config.toml
encoder_mlp_ratio = 2.67
encoder_qk_norm = false
encoder_width = 192
decoder_norm = "groupnorm"
decoder_padding_mode = "replicate"
Rows from block 2 of the encoder, named by matrix and row number. Rows with one number belong to one attention dimension. Each number is 128 + 32 x the weight over its row's rms, rounded and kept within 0 to 255. All counts start at 0. After the name is the row's rms in percent of the matrix's.
# q: attention query, key and value (stacked) (encoder.blocks.2.attn.qkv.weight, 576x192, the q third), inputs 128-191
# k: attention query, key and value (stacked) (encoder.blocks.2.attn.qkv.weight, 576x192, the k third), inputs 128-191
q.30 111 [148 153 160 189 137 132  62 142  88 144 170  91 169  89 163 139 200  69 164 156 137 151 151 138 157 146 103 107 124  95 153 138 126 186 143 144  78  88 144 161  89 106 109 132 140 173 122 103 143  62 116 136 101 103 141 122 139 118 203 151  75 122 137  61]
k.30 110 [149  87  94 119 144 170 164  68  97 158 184 113 178  72  97 129 136 105 140  91 125  91 122 129  76 165 110 118 142 113 101  93  98 166 121 149 146  86 122 140  88 106 103 160 114 176 132  88  81 196 111  92 118 115  95 164 174 121  96 135  90 144 135 163]
q.31 100 [125 154 137 135  97  98 152 127 141 116 109 180  89 130 111  94 119 121  94 149 106 120 135 125  92 128 149 112 106 122 161 142 114  84 161 102 118 150  88  74 183 181 155 128 194  56 185 177 147 160 158 119 109 116 115  87 132 103 115 101 102 100 109 124]
k.31 082 [115 162 146 166  93  99 102 145 141  99 140 132 122 126 143  95 113 135 127 160 129 134 140 147 138 119 162 119 148 128 139 197 116 128 157 106  99 115  37  93 121 179 176 136 187  66 174 149 140 157 165 175 142 120 128 109  98 106 168 155 132 109 112  82]
q.32 083 [ 93 151 149 165 117 107 102 160 170 100 111 145 106  89 112 155  85 155 113 157  95 164 144  99 158  88 144 102 121  84 125 185 135 137 147  80  87 169  64 136 118 146 127  74 158  89 142 148 140  87 202 123 140 140 149  94  83 111 125 134  89  79 123  68]
k.32 076 [103  87 130 123 128 199 192  73 120 159 169 104 148 114 116 170 124 116 170 139 118 122  90 110  74 142 102  82 123 181  69 108 113 146 125 187 166 102 123 130  64  79  94 154 111 169 118 110 106 185  94 119 147  93 131 115 132 119 121  84 134 115 139 141]
q.33 061 [120 152 118  52 116 108 132 121 114 113  64 165  74 123 130 115  43 183  82 123 163  95 155  95 101 153 104 147 124 127 148  93 157 170 169 153 155 133 118  90 179 146 135 145 154 131 100 146 104 177 100 199  67 110 133 105  87 173  67 102 169 151  71 162]
k.33 060 [127  68 102  73 114  95  53 144 137  92  61 237  80 127 167  68 142 114  61 104 148 159 176  94 128 120  81 114 120  87 113 139 143 177 128 113  95 110 196 158 185 137 150 138  94  91 139 124 105  88 121 101 138 117 163 160 172  99 109 166 131 112 136 180]
q.34 108 [116 174 151 182  86  97 100 153 182  88 183 113 125  89 152 152 134 149 155 157  79 192 148 104 149 103 124  84 108 118 114 161 156 135 135  88 120 153 102 107  92 156 153  89 152  89 135 142 138  72 157 135 147 122 133  72 101 118 167 121  62  51 129  68]
k.34 112 [125 116 105 148 135 183 197  84 136 158 159  92 172 102  85 165 105 127 165 127 121  79 100 119 101 128 147  85 146 170  95 129  89 136 130 170 173  87 121 151  85  83 125 127 115 195 105  95 124 178  97 120 157  94 102 133 131 144 108 109 104 127 124 115]
q.35 067 [133 107  69  43 142 178 137  87 121 178  50 103 134 184 150 132 104 166  86 109 176  77 110 105 127 128 130 152 119 144 129  68 119 173 145 151 152 146 168 155 127 127 125 162  62 160  77 134  89 137  62 141 108 139 104 155 129 122  63 116 146 177 123 179]
k.35 067 [179 124 106 101 100 131 111 143 126  92 106 216 122 189 157 118 155 120  93  87 137 160 131 113 151 136  96 122 139 110 180  99 153 110 163  74  57 179 152 145 118 214 166 129 122  88 150 114 117  67 160 156 133 123 114 137 161 124 148 160 125 102 124 171]
q.36 053 [112 128 110  62 153 181 171 121 174 157  90 152 124 218 103 132 129 139  92 132 149 146 115 138 104 152 141  85 106 132 150 111 112 168 179 176 127 179 186  88 170 148 146 115 136 110  72 110 110 127 108 147 168 125 132 177 161 126  40 103 131 118  75 194]
k.36 051 [133  82  87 121  95 146 105 166 138 154 118 224 122 185 136  64 175 109  50 109 149 157 139 133  86 173 113 149 118 150 153 109 123 112 188 127 103 158 160 143 162 196 118  93 160 129 113 179  96  99 155 169 102 156 109 178 149 121 138 160 111  99 138 151]
q.37 102 [111 172 178 163  75  95  94 118 160  74 166 104 129  91 147 143 126 132 158 191  91 180 146 138 129  85 146 119 117  88 141 148 147 138 143  97 135 123  64 125  76 163 145  66 134 103 162 174 144  78 159 167 120 102 124  97  84 112 154 119  94  73 113  84]
k.37 100 [ 93  93 108 156 135 176 171  82 125 158 153  90 161  95 111 146 101 148 158 103 107 124 124 106  94 132 160  94 124 136  94 125 103 157 146 198 182  63 109 145  95  94  92 132 105 185  96 110 118 205  76  97 155  93 112 103 147 117  99  92 119 123 115 146]
q.38 166 [153 104 103 154 174 156  91 120  73 169 187  57 205 117 122 146 209  85 174 113 132 120  99 126 124  94  98 155 149 144  89 112 103 163 108 140 126  59 160 149  86  74  83 139  78 202 102  78 112 107  72 114 173 110 112 147 148 120 137 156 115 136 174 118]
k.38 138 [128 176 155 161  97  89 174  95 168 111 152 105 166  98 125 133  77 132 169 191 111  94 118 180 105  87 169 105 120 118 139 184  89 101 160 112 129 107  78  97 107 132 116 107 185 107 159 182 148 130 152 136 166 113 102 112 118 121 164 120 113  78 122  75]
q.39 058 [152  95  86  60 123 179 144  83 153 126  51 163 163 166  74 147 151 109  83  62 172  67 106 134 106 161 160 123 153 171  95  94 114 195 143 114 191 174 116 119 140 168 129 153 142 141 126 126 170 145  92  89 158 150  89 134 167 113 104 103 124 190  73 210]
k.39 056 [143 136 155  84  88 148  73 159 150 155  48 194 130 109 152 100 153  88  70 123 152  95 115 114 141 173 135 144 125  78 133 106 182 128 120  69  74 164 211  99 137 142 154 139  82  94 169 140  88  81 157 142 145 165 100 126  97 104 124 109 184 100  94 142]
q.40 074 [151 106 102 101 151 174 155 128  85 193 116  98 172 163 119 153 171 113 150  99 157  97 128 184 102 140 132 129 176 115 118 108 101 121 143 177 169  95 186 147 139 124 104 162  97 174 130 105 142 142  50  94 104 150 122 167 148 135 104 147 164 182 143 171]
k.40 066 [196 131 168  95  80  73  71 147 154 120 119 174 139  99 171 123 139 114  89 173 107 106 174 127 124 104 137 127 161 123 157 144 129 115 150  70  74 177 113 102 130 203 142 121 162  75 181 127 123  69 185 116  86 133 140 155 155 122 159 159 134 135  95 141]
q.41 097 [162  63  74 129 163 162 104 100  83 175 116 119 163 164  87 136 186  80 148  74 177  90 100 154 146 142 134 132 161 158  71 104 118 152 109 176 136  76 199 147 101  88  83 155  66 198 101  78 107 114  64 104 142 106 103 143 142 125  81 130 153 175 144 197]
k.41 068 [170 157 187 109  87 102 116 138 145  98 141 152  96 104 122 106 148 112 128 150 121 101 135 175 152 101 177 152 111  89 134 145 163 122 147  35 122 143 102  71 157 155 118 114 154  71 151 162 123  62 156 133 155 113 118 101 108 104 159 128 164  93  87  92]
q.42 123 [105 190 163 143  83  95 127 127 151  71 105 182  92 101 147 106  76 155 102 162  91 136 147 105 119 149 142  93  89  98 164 161 146 104 148  85 100 201  70 102 156 188 152 102 182  70 139 179 148 117 201 159 112 135 158 128 107 135 136  94 113  82 127  82]
k.42 093 [128  90 113 136 143 192 150  98  69 141 123  85 120 123 127 160 153 138 123 117 132 132 118 123 126 150  79 140 134 157 101 113 113 128 115 187 152  98 147 141 121  92 136 139  99 177  86  92  85 183  93  93 120 148 114 162 136 112 102 104 111 182 173 169]
q.43 092 [118 167 168 173 112  66 135 135 145 102 172 104 113 103 143 141 117 138 146 156  78 183 124 113 145  81 120  98  83  97 161 150 133 113 140  83  96 146  95  96  81 153 119  93 161 104 161 152 147  71 155 142 148 116 143  91 102 124 154 137  58  83 145  82]
k.43 095 [ 93 134 134 149 152 176 200  50 113 175 170  94 170 131 106 161 110 131 165 146 136  99  92 125  87 115 118  92 122 146 105 129 126 122 142 169 147  98  95 107 107  89 109 138 109 150  96 107 102 206  95  99 158  90  97 130 130 102 127  91 122 141 129 116]
q.44 111 [106 165 147 189 118 104  95 146 161  91 165  93 145  73 128 134 121 133 133 166  82 180 149 117 132  85 126 111  88  94 153 169 159 135 150  76 115 126 104 119  83 158 156  88 132  87 166 146 136  60 171 136 131 132 166  69 110 126 141 143  89  62 108  56]
k.44 123 [101  92 128 130 150 187 193  49 142 171 146  66 175 115  85 147  91 129 173 138 132 116 131 131  95 120 126 116 149 147 111 117  81 151 139 196 182  99 102 122  82  61 103 140 115 196 109 125 137 199  93 123 135  87  84 130 123 141 127 109 124 140 137 120]
q.45 118 [163  76 106  55 156 153 174 115 110 162  89 153 126 164  92 109 106 133 121  73 189 109  90 125 119 163 101 174 140 151 124  66 113 128 140 161 156 136 158 137 167 121 134 152  99 159 109 102  95 175  78 116 128 113 104 152 146 162  85 134 190 204 105 183]
k.45 119 [160 141 141 119 129  79  85 195 128  90  74 184  91 144 150  92 142 141  77 109 155 161 150 128 177 148 126 144 135 112 151 122 158 123 136  76  80 161 169 133 164 184 149 124 142  94 146 163 140  36 160 138 131 149 157 125 140 119 139 164 157 121 118 121]
q.46 107 [ 94 180 165 163  96  78 121 141 157 106 140 144 118 105 147 109 104 156  96 200 113 144 159 136 132 134 141  97  84 100 152 162 136  85 129 100 103 178  89 109 152 169 178 109 186  60 172 185 149 123 170 147 102 118 118  80  81 125 148 123 107 103 125  60]
k.46 084 [ 69 106 115 149 156 188 155  81 101 167 170  67 141  86 109 152 136 143 135  99 129 106 126 122 116 146 124  96 139 164  85  84  92 170 114 178 163  83 117 137  84  72  99 167  70 173  98  55  78 186 102 115 107 118 116 145 146 128  99 114 143 155 172 169]
q.47 081 [ 78 167 147 164 116  77 119 167 153  97 194  92  94  65 121 117 139 160 157 162 101 189 166  95 120  65 131  99 140  88 153 182 121 142 124 102 109 148  73 136 100 118 120 107 144 109 123 172 134  85 196 125 139 108 176  71 117  87 165 126  47  48 115  73]
k.47 079 [ 77  94 122 134 141 178 195  59 159 132 168  85 167 104 102 169 121 133 153 129  97 122 134 129  93 102 128  81 124 186 124 130 104 150 115 155 139  80 130 143  94  70 126 121  93 146 117 119 106 184  76  98 158 104  81 103 120 100 123 102 141 103 157 153]
q.48 065 [131 102 124  98 161  98 167 152  83  94  78 182  83 142 156 149  83 133  74 137 156 113 129 138 146 133 162 121 139 167 147 159 183 135 142 156 130 179 151 153 211 170 155 112 162  79 166 127 164 152 131 159 101 165 114 126 139 114 108  94 181 166 101 151]
k.48 059 [147 126 153 106 134 135  79 185  88  80  82 154 103 124 170  92 148 129  39  77 166 155 101 152 158 164  69 189 160  68 152 119 164 174 103  76  96 123 168 147 153 144 123 132 131 121 147  91 103 145 150 131 124 176 165 187 102 144 108 172 104 129 127 125]
q.49 150 [166 148 118 177 153 150  89 114 126 145 229  53 176  90 100 137 204  73 167 114 121 116 107 148 130 104 101 145 151 144  79 142  71 134  92 115 137  55 131 158  58  55 104 116  88 180 106 118 110  93  87 128 148 118  96 112 127 122 146 155  97 119 165  95]
k.49 133 [136 152 155 153 104 114 195 109 174 128 182  74 173  92 111 133  77 110 183 171  90  98 126 166  84  85 165  84 119 139 110 176  80 124 142 119 161 113  61 100 107 100 136 108 138 128 159 165 142 141 136 133 153 107 100  85 103  98 155  98 112  84 126  81]
q.50 097 [168  85 108 111 157 157 119 131  79 167 100 113 160 165 118 149 145  98 144  88 167  67  83 161 126 131  96 167 151 136 116  98 102 139 101 182 131  93 192 155 133 101 120 154 112 174 107 102 117 147  89  90 151 142 109 170 147 159 122 146 200 170 156 176]
k.50 087 [154 170 156 115 121  81  86 161 131  74  85 176 108 117 147  77 128  93  98 139 126 140 152 164 187 112 117 173 122 125 160 152 137 121 156  69 100 188 155 132 156 163 166 104 165  57 152 139 157  77 191 125 138 143 129 136 117 147 173 132 160 131 128  97]
q.51 138 [166  60 109  85 172 182 164 105  95 176 107 131 160 188  95 116 132 105 142  68 183 106  83 124 118 136 113 160 169 169 120  81  97 122 122 154 133  87 152 131 151  89  92 141  64 159  78  90  97 148  83 119 150 135 111 180 153 161 109 149 156 184 113 164]
k.51 120 [145 166 151 100 102  79  93 204 170 104 102 170 101 156 146 109 140 120 114 153 158 138 140 129 151 144 117 157 110  94 141 137 147 103 156  76  84 160 131 128 154 177 142 107 162  73 134 147 146  56 167 152 123 120 147 121  99 131 154 123 159 105 114 113]
q.52 119 [ 84 158 140 101 101  95 151 159 188  98  77 174  67 126 154 108  70 167  70 130 110 141 144 116 122 157 150 116 110 125 183 143 176  96 134 100 104 182  95  96 200 204 169 103 195  68 132 173 128 145 199 139 110 117 146 131  96 155 116 103 140 113  73 129]
k.52 087 [113 104  90 109 152 159  70 177  96 113  81 150  73 172 127 121 182 143  67  90 118 157 118  63 164 168  77 166 149 128 155  64 147 161  98 150  90 175 170 166 145 114 128 140  69 186  86 101 116 131 114 107 114 132 159 145 173 157 114 146 159 176 145 145]
q.53 061 [ 81 194 187 140  83  61 143 174 156  72 177 136 111  73  95  90 116 142 151 195 137 179 102  82 132 120 144 103 147  97 134 112 175  92 162  81 105 149  64 146 131 161 113 102 131  65 139 157 158  91 155 112 159 153 140 128 137 109 174 109  67  38 126  96]
k.53 063 [114 121 111 139 162 151 137  82 166 101 187  57 138 150  99 135 144 158 152 129 101 132  85 137 137 101 146 135 140 183 111  96 125 143 122 188 181  77  74 154  84  53  99 152 129 188 102 149 114 177 138 139 146  84  86  91 125 114 130  96  80  90 121 159]
q.54 069 [115 151 143 167 124  85 128 169 148 108  57 139  77 159 166 145  78 168  74 129 136 144 166 138  94 163 180 148 128  98 182 175 135 118 137  75 118 152 135 148 130 185 129 121 184  96 183 150 127 105 188 135 130 141 155 139  68 138 178 111 121 128 145 114]
k.54 051 [128  87 137 108 159 184 107 125 108 146 143 106 141 100  84 180 140  87 132 148 131 144  72  78 122 139  84 168 172 143  99 109 159  89 134 225 114  99 101 136 119  97 142 157 132 173 147  61 130 139 156 155 115 108 127 123 154 177 166 149 170 201 167 133]
q.55 120 [ 76 180 176 181  75  81 114 129 167  79 133 149  80 118 151 137 115 156 105 201  84 145 151 131 127 132 141 105  75  90 158 174 160 105 162  81  94 158  94  86 144 162 161 119 168  80 151 150 172 116 200 164 116 122 146 106  98 125 146  95  99  94 118  90]
k.55 107 [101  94 130 131 146 193 153  69  90 148 177  96 136 112 112 170 147 138 166 104 123 105 104 137 116 133 120 110 154 144  88 124 125 163 109 197 151  87 113 126 106  42 109 136  87 169 122  99 115 200 105 112 116 120 124 135 156 132 119 141 111 142 136 134]
q.56 049 [150 165 126 173 117  63  78 183 144 124  63 131 100  51 108 101 159 100 132 179  88 110 108 137 173 159  88 106 112 160 133 130 104 143 108  74  78 147 168 148 175 130 159 168 198 132 172 169 135 138 117  98 161 152 112 163 108 137 213 150 110 108 130  55]
k.56 047 [ 98 150 144 148 125 101  58 165 123 156 128 111 112 101 145  95 101 133 160 150  60 154 173 112 194 102  67  96 136  87 156 113 101 108 145 139 127 165 158 129 163 159  84 161 141 168 129 144 140 136 154  93  83 127  84 113 105 149  88 102 117 119 146  95]
q.57 094 [154  93  95  74 127 167 164 115 105 178  31 195  95 188 121 105 108 164  91  86 178 102 120 152 110 162 114 143 118 165 126  73 113 143 159 176 128 148 125 148 179 146 120 169 134 121 129 147 130 197 113 105  94 144  90 161 161 134  84 115 182 180 115 219]
k.57 102 [135 140 120  86 122  77  56 168 132 100  78 177  76 160 153  77 163 145  98  97 141 153 132  99 163 145  95 157 129 119 168 120 179 118 142 100  84 161 186 141 165 182 162 112 145  79 120 118 135  67 162 145  89 138 165 152 150 136 111 141 134 157 124 129]
q.58 136 [170 145 151 166 147 154  90  93 112 130 215  76 197 113 127 151 217  97 187 115 136 122 103 129 138  86 121 131 141 113  85 145 102 151 109 101 125  60 126 153  75  70  87 124  73 181 130  99 128  74 100 110 178 126  90 138 128 125 160 152 110 120 172  84]
k.58 125 [127 150 144 163 112 121 211  93 182 135 172  77 193 106 123 170  69 125 195 178 111 116 122 161  98  84 151 104 133 158 109 159  90 109 144 134 171 104  67  98 114  93 118 124 160 115 135 144 162 159 104 115 150 103  71  87  98  95 158 113  96 102 136  97]
q.59 071 [ 75 172 141 124 112  56 149 142 164  64  84 204  88 131 168 111  92 141  82 144 117 136 155  83 120 165 103 112 108 105 182 146 178  64 135 143 107 196 120 120 180 191 161 121 174  49 135 144 151 132 184 152 122 125 175 104  92 132 110 119  75 110 106 108]
k.59 052 [141 100  73 147 123 127 156 146 141 147 178 128 107 162  95  99 144 103 138 112 103 161 139  76 122 120  94 115 126 188 143  97 119  83 113 172 129 156 135 129 169  79  61 128  97 129  94  89 103 159 153 153  77 130 161 173 151 123  92 132 100 150 104 166]
q.60 146 [ 75 173 157 126  68  85 152 143 193 102 107 182  61 119 160 128  80 169 100 168 121 130 184 111 148 153 161 112  87 128 180 159 170  91 164  82 117 169  90 108 155 176 180 106 172  71 147 178 131 136 194 165 114 109 143 104 105 133 126 110 106  98  75 109]
k.60 100 [ 92 104  89 128 176 152 135 107  81 167 114 128 103 126 139 131 156 157 106  68 132 147 143  84 156 130  72 134 140 145  93 104 137 177  99 188 134 113 164 139 123  91 146 118  63 177 105  75  96 139  82 123  95 135 158 148 159 136  83 129 119 143 122 159]
q.61 094 [169  76  71 123 188 179 155 126  92 177 143 104 135 169  89 105 121 103 145 104 145  78 100 162 103 126  80 162 148 179 109 122  88 127 137 166 158  71 158 149 167 101 106 176  73 176 103  97 114 129  64  93 120 143 118 163 148 116  73 113 153 166 150 178]
k.61 072 [179 153 146 120 100  94 116 177 143 128  72 187  93 177 152 114 120  81 117 131 133 162  98 175 128 160 115 153 108 114 161 120 161 127 172  66 113 160 163  92 126 181 145 146 161  74 119 150 169  60 143 156 109 135 129 127  98 157 130 128 164 111 128  98]
q.62 107 [102 174 162 165 102  58 119 123 152  98  82 175  99 109 164 123  99 172 103 177  88 158 167 133 106 135 132  99  86 121 172 157 159  87 147  87  97 162  77 120 151 177 172 129 194  54 175 177 177 114 192 127 128 121 163 102  86 123 165 122 113 120 144  95]
k.62 083 [ 89 119  94 125 172 190 139 130  77 167 150 100 133 111 131 143 146 114 110  95  99 149 126 126 111 167  89  94 135 162 128  94 149 160  89 173 143  80 158 125 101  59 141 140  87 192 108  54 133 224 114 125  97 127 149 158 154 107  86 150 108 157 159 165]
q.63 136 [ 77 170 151 173  75  92 111 140 156  81 123 154  97  87 143 135 105 161  96 185  72 171 177 129 126 105 162  74 101  91 135 151 146 112 139  69 102 179  99 100 127 188 169  92 190  93 156 178 176 123 169 155 103 114 137  95  95 119 136 123  85  97 100  83]
k.63 112 [133  82  92 157 171 193 144  73  77 165 163 106 146 123 120 166 130 110 131  99 101 112 130 106  76 154 121 118 139 158  97 120 127 156  94 203 150  93 137 145 120  78  96 140  85 183  92  75  92 187 110 105 107 136 101 135 127 119  94 142 115 167 142 122]
q.64 066 [185 146 189 116  99 105 113 135 123  83 144 101 120 125 134 110 134 107 147 154 192 111  98 157 135 128 158 160 160 119 123  98 130  86 160  49 100 163 153 149 123 136 130 117  88 107 113  90 104  66 131 129 115 127  97 159 164 118 206 172 106 143 124 104]
k.64 052 [158 124 183  85  64  95 125 181 211  88 158  78 135 172 106 107 115 106 168 139 165 182 112 138 114 125 122 115 151 162 124 191 175 147 124 100  85  95 126 159 132 152 172 101 119  79 135 189 184  48 133 104 135 129 161  77 109 152 161 148  96 116 116  90]
q.65 116 [ 74  95  57 111 131 188 174  81 103 155 100 137  99  99 150 165  88 171 103 113  88 115 125 106  92 148 132  98 106 136 107 110 116 131 115 159 171 135 101 141 106 129 177 125 106 123 135 144 131 216 101 104 109 128 127  91 141 127  38 117 105 142 122 208]
k.65 096 [152  67 114 130 171 183 102 114  73 139 128 142 133 117 123 135 205 100 109  79 139  94 133 106 110 166  79 113 151 118 133 102 127 166 108 166 154 115 181 168 126  66 109 148  83 164  70  53  96 160  99 118 135 125 146 140 135 138  90 144 126 181 154 181]
q.66 100 [123  94 108  67 121 133 166 149 126 109  64 198  41 142 145 112  67 162  89  91 160 130 133  87  95 117 111 141 142 151 141 121 158 113 108 177 123 154 156 142 177 148 122 162 101 100 133 107  92 171 121 100 127 115 125 146 149 136  43 110 174 164 123 186]
k.66 087 [120  95 112 102 171 129  68 174  67 126  87 168 113 144 106 138 203 136  82  84 192 148 123  83 156 122  91 190 150 128 115  95 141 135 109 145 130 145 196 147 161 142 106 157 110 136 118  56 119  62 103 125 126 108 149 171 137 157 117 140 174 170 151 180]
q.67 067 [112  83  81  91 144 122 125  88 114 150  54  98 110 104 140 147  70 201 149  86 116 151 126 114  79 160 108 125 143 110  91 132 105 176 132 126 184 115  91 134 132 125 137 115  82 178 133 134 115 192 105 101 137 164 110 104 133 141  78 115 106 109 105 196]
k.67 061 [105  82 117  79 141 132 116 142 108 160  81  90 166 152 135  92 173 170 126 102 173 103 136 114  75 150  79 109 109 169 135  82 113 183 101 201 129 142 155 181 100 135 141 159 117 166 101 108 120 107  96 119 175 136 125 178 135 121  77 124 176 109 131 156]
q.68 065 [128 133 170 191 106 102 116 167 115 140 159  97 159 135 123  86 167  65 119 152 126 140 107 139 157 105  83 159 149 171 171 122 121  71 162  67 112 104  98 133 131  96 111  88 127 110  98  98  79  44 184 120 140 116 135 176 135 109 218 164 145 129 125  52]
k.68 053 [165 139 145 140 112  96 167  97 200  88 114 133 188 143 149 105  74 166 190 107 143 187 127 174 114 149 154  97 134 161 125 111 104 147 110  88 156 132  57  95 154 117 115 144 128 139 145 128 125 152 118 130 108 140 142  89 161 115 169  94 132 126  63 137]
q.69 103 [ 74 101  87 137 121 169 165  75 168 161 105 119 100  94 137 161 103 176 102  75  71 148 119 118  86 128 138  81 112 107  91 116 127 139 135 166 181 148  95 105  76 131 155 133  82 172 152 130 124 206 105 152 114 154 141  92 113  95  32 122 134 101  90 182]
k.69 079 [113  93  89 118 148 201 158  98 127 181 126 112 112 111 132 164 142 122  96 113 157 138 127  73 103 147  93 107 108 142  92 114 101 144 108 180 135 148 140 134  85 109 128 128  72 175  86  81  86 177 104 108 107 150 132 139 110 101  92  88 154 174 112 172]
q.70 083 [132 143 144 219 116 113 125 115 107 162 190  55 196  72 120 126 162  74 155 166 116 144 152 152 143 153 116 131 113 137 132 161 128 127 142  97 136 109 102 139  68 103 133 141 163 154 163 141 147 106  94 149 115 131  90  95 114 126 186 159  70 126 137  50]
k.70 082 [171 142 174 164 137 129 203  95 177 134 171  98 159  77 152 171  52 137 183 137  56  82 140 190  88 117 148  92 112 133 122 145  99 101 122 140 158 133  62 118  92 110 151 133 175 145 159 148 141 180 109 119 136 134 132  77 150 104 124 127  95 111 125  94]
q.71 101 [131 172 175 192 133 119  76 140 136 137 198  63 159  96 111 150 198  79 169 187 110 112 149 158 148 106 133 100 121 131 139 146 140 123 143  93  73  91 110 101  97 115 103  97 172 117 152 141 149  47 123 154 143 130 112 105 124 128 199 147  93 108 134  25]
k.71 094 [144 169 162 156  98 132 170 112 160 134 131 127 151  95 143 146  34 138 148 165 107 125 133 150  84  97 168  71 135 103 111 193 119  97 137 105 170 114  21 110 100 146 162 124 176  93 176 183 163 180 145 124 127 144 130  84 109  99 148 137 104 112 111  93]
q.72 113 [101  86  96  78 128 138 186 109 121 150  54 173  87 141 138 127  58 200  71  78 127 109 121 107 100 152 111 110 116 129 114 102 117 127 123 146 178 154 110 141 142 171 153 121  74 114 108 144 130 214 121  93 109 135 138 126 158 122  72 101 160 173 113 196]
k.72 094 [163  89  96 109 146 175  80 134  61 133 120 126 130 148 145 135 223 118 102 112 149 146 104 101 142 141  97 188 147 114 121  98 159 145  82 181 116 142 206 140 145  90 123 156  78 156 103  71  80 123 134 100 120 112 122 156 147 134 111 134 162 189 126 179]
q.73 109 [ 77 103  95 104 120 162 179  76 129 127  92 110 102  65 135 171 101 146 108 114  68 129 118 125  61 134 134  70  94 120  77 115 134 161 142 147 190 146 105 131  77 146 161 122 125 145 143 124 147 229  99 120 104 148 139  93  96 117  32  90 119 120 134 200]
k.73 091 [123 100  90 118 160 196 109  67  66 171 112 106 118 142 136 149 178 106 131  90 115 135 127 109 123 171  82 135 113 145 107  77 109 178 140 164 172 151 159 152 122  79  86 145  69 200  72  47  95 184 112 135 108 124 117 166 162 134  98 130 122 149 152 144]
q.74 066 [159 159 139 121 155 107  76 170 111 111 124 155 162 162 153  68 120 126 135 100 197 116  95 158 166 132 133 200 143 151 176 129 142  93 157  92  79 144 132 111 154 147  96 124  96 106 123 116 111  50 131 149 163 100 118 144 127 127 175 139 179 100 100 114]
k.74 054 [128 130 162  89  89 127  95 162 177 122 109 116 125 127 152  93 120 103 106 133 187 145 128 104 148 112 146 134 144  94 171 100 106 144 133  77  68 102 164 109 124 160 168 111 133  82 169 161 115  81 174 139 176 134 107 135 152 110 183  92 159 117  99 144]
q.75 057 [128  79 120  73 101 146 178 103 133 148  51 180  70 115  86 100  88 177  99  84 141 118 159  92  91 120 162 106 117 121 108 119  94 132 118 181 159 164 103 123 158 193 106 135 119 162  80 122 101 143  99 166  96 170 147  86 104 161  75  96 181 156 138 163]
k.75 053 [112  69 113 122 121 151 119 114  88 140  78 133 120 177 110  75 202 100 132  77 136 143 119  57 116 122 128 124  89 166 127 104 108 153 147 133 143 102 209 140 180 122  81 103 132 172  66 122 120  88  80 146 161 132 111 148 157 109 121  99 177 124  95 161]
q.76 091 [159 137 175 129 108  85 104 138 155 127 143 126 173 153 134  94 176  97 145 171 155 137 127 160 180 102 108 156 152 108 135 155 127  84 129  94  94 119 151 106 132 115  76 128 101 102 103 107 129  29 134 114 151 121 120 146 108  98 198 145 109 117 127  40]
k.76 068 [128 194 147 102 114  59 137 122 213  76 118 123 129 143 126 149  64 126 170 190 140 121 106 180 151  80 153 114 130 122 123 199 100  83 178  89 103 141  72 101 100 183 154 140 162  61 170 195 137  75 132 121 145 116 153 111 123  81 141 150  94 102 110  74]
q.77 104 [ 86 107  86 105 150 149 192  73 108 148  95 128  98 105 135 172  76 173 104 122  60 116 137 117  74 132 140  76  97 114  89 129 135 141 139 167 186 128 109 135 113 136 156 133 132 144 130 109 138 200  94 136 116 148 136 112 104 105  63  87 136 112 137 201]
k.77 088 [137  90 101 132 182 199 123 112  90 152 154 129 135 116 130 149 175 111 134 102  96 112  92  89 112 144  99 118 152 103 116  88 119 139 113 196 165 107 170 137 117  97 105 153 105 196 118  56  92 190 102 105 119 152 120 125 132 125  76 156 143 181 130 168]
q.78 093 [185 163 170 165 122  89  79 120 162  80 167  83 152 131 127 108 161  72 139 154 155 171 111 154 134 112 112 160 153 134 168 133 145  98 139  74 105 119 110 143  99 120  98 141 143 120 107 108 120  47 150 127 154 146 143 126 114 102 199 143 105  96 110  81]
k.78 075 [122 132 162 146 113 125 137 127 182 105 135 129 139 120 122 156  44 132 170 170 112 134 140 124 131 103 161 109  88 117 125 164 101  73 166  99 149 147  61  77 136 167 137 126 135 135 114 189 132  93 139 123 152 134  82  94  78  90 157 131 138 104 119 133]
q.79 086 [148 133 189 112 101  82 112 170 104  87 139 122 139 166 114  82 139  77 135 169 164  90 128 111 160 126 124 192 182 147 140 135 105  87 143 105  57 118 142 121 179 129  94 135 161 123 112 120 124  76 141  96 150 116 128 143 134 135 202 165 132 141 162  80]
k.79 074 [140 177 166 145 107  79  87 193 173 122 168 120 131 153 113 114 118 143 128 172 126 130 123 157 158 138 163 142 125 107 129 142 157  98 122 105 127 124  92 116 131 160 129 120 184  55 136 176 151  76 171 141 122 131 111 146 114 136 186 113 107  87 125  92]
q.80 107 [ 88 118  81  99 154 150 163  88 131 158  96 130  81  97 132 159  69 173 108  75  75 137 134 138  92 117 129 106  95 120  76 120 144 159 126 184 210 128 115 118 102 119 153 115 108 150 128 135 109 214 116 155  99 152 140 122 131  97  33 108 119 124 132 192]
k.80 084 [105  70  78  99 146 174  89  80  80 168 141 112 152 144 158 151 151 123  78  88 162 147 113  75 115 149 119 141 112 135 121  56 153 180 146 195 146 166 213 156 132  93 112 130  88 193  68  64 124 123 125 138 118 109 118 159 143 132 102 132 137 181 129 145]
q.81 120 [ 82 109  84 147 132 182 166  80 125 139 113 111 122  83 153 177 125 134 120 100  79 140 146 133  94 117 136  60  99 101  70 146 103 156 120 167 170 122 104 115  88 135 155 124 111 136 165 140 142 198 116 120 111 149 114 102  89 123  58 114  89 114 138 171]
k.81 095 [116 101  79 145 156 196 173  56  92 174 133  88 148  88 111 161 127 116 135  86 130 110 132  84  88 158  90  90 138 112 112 109 118 151 102 156 159 128 139 124  72  64 112 118 103 164 126  86 123 204 108 104 118 110 130 144 125 127  59 126 121 124 146 154]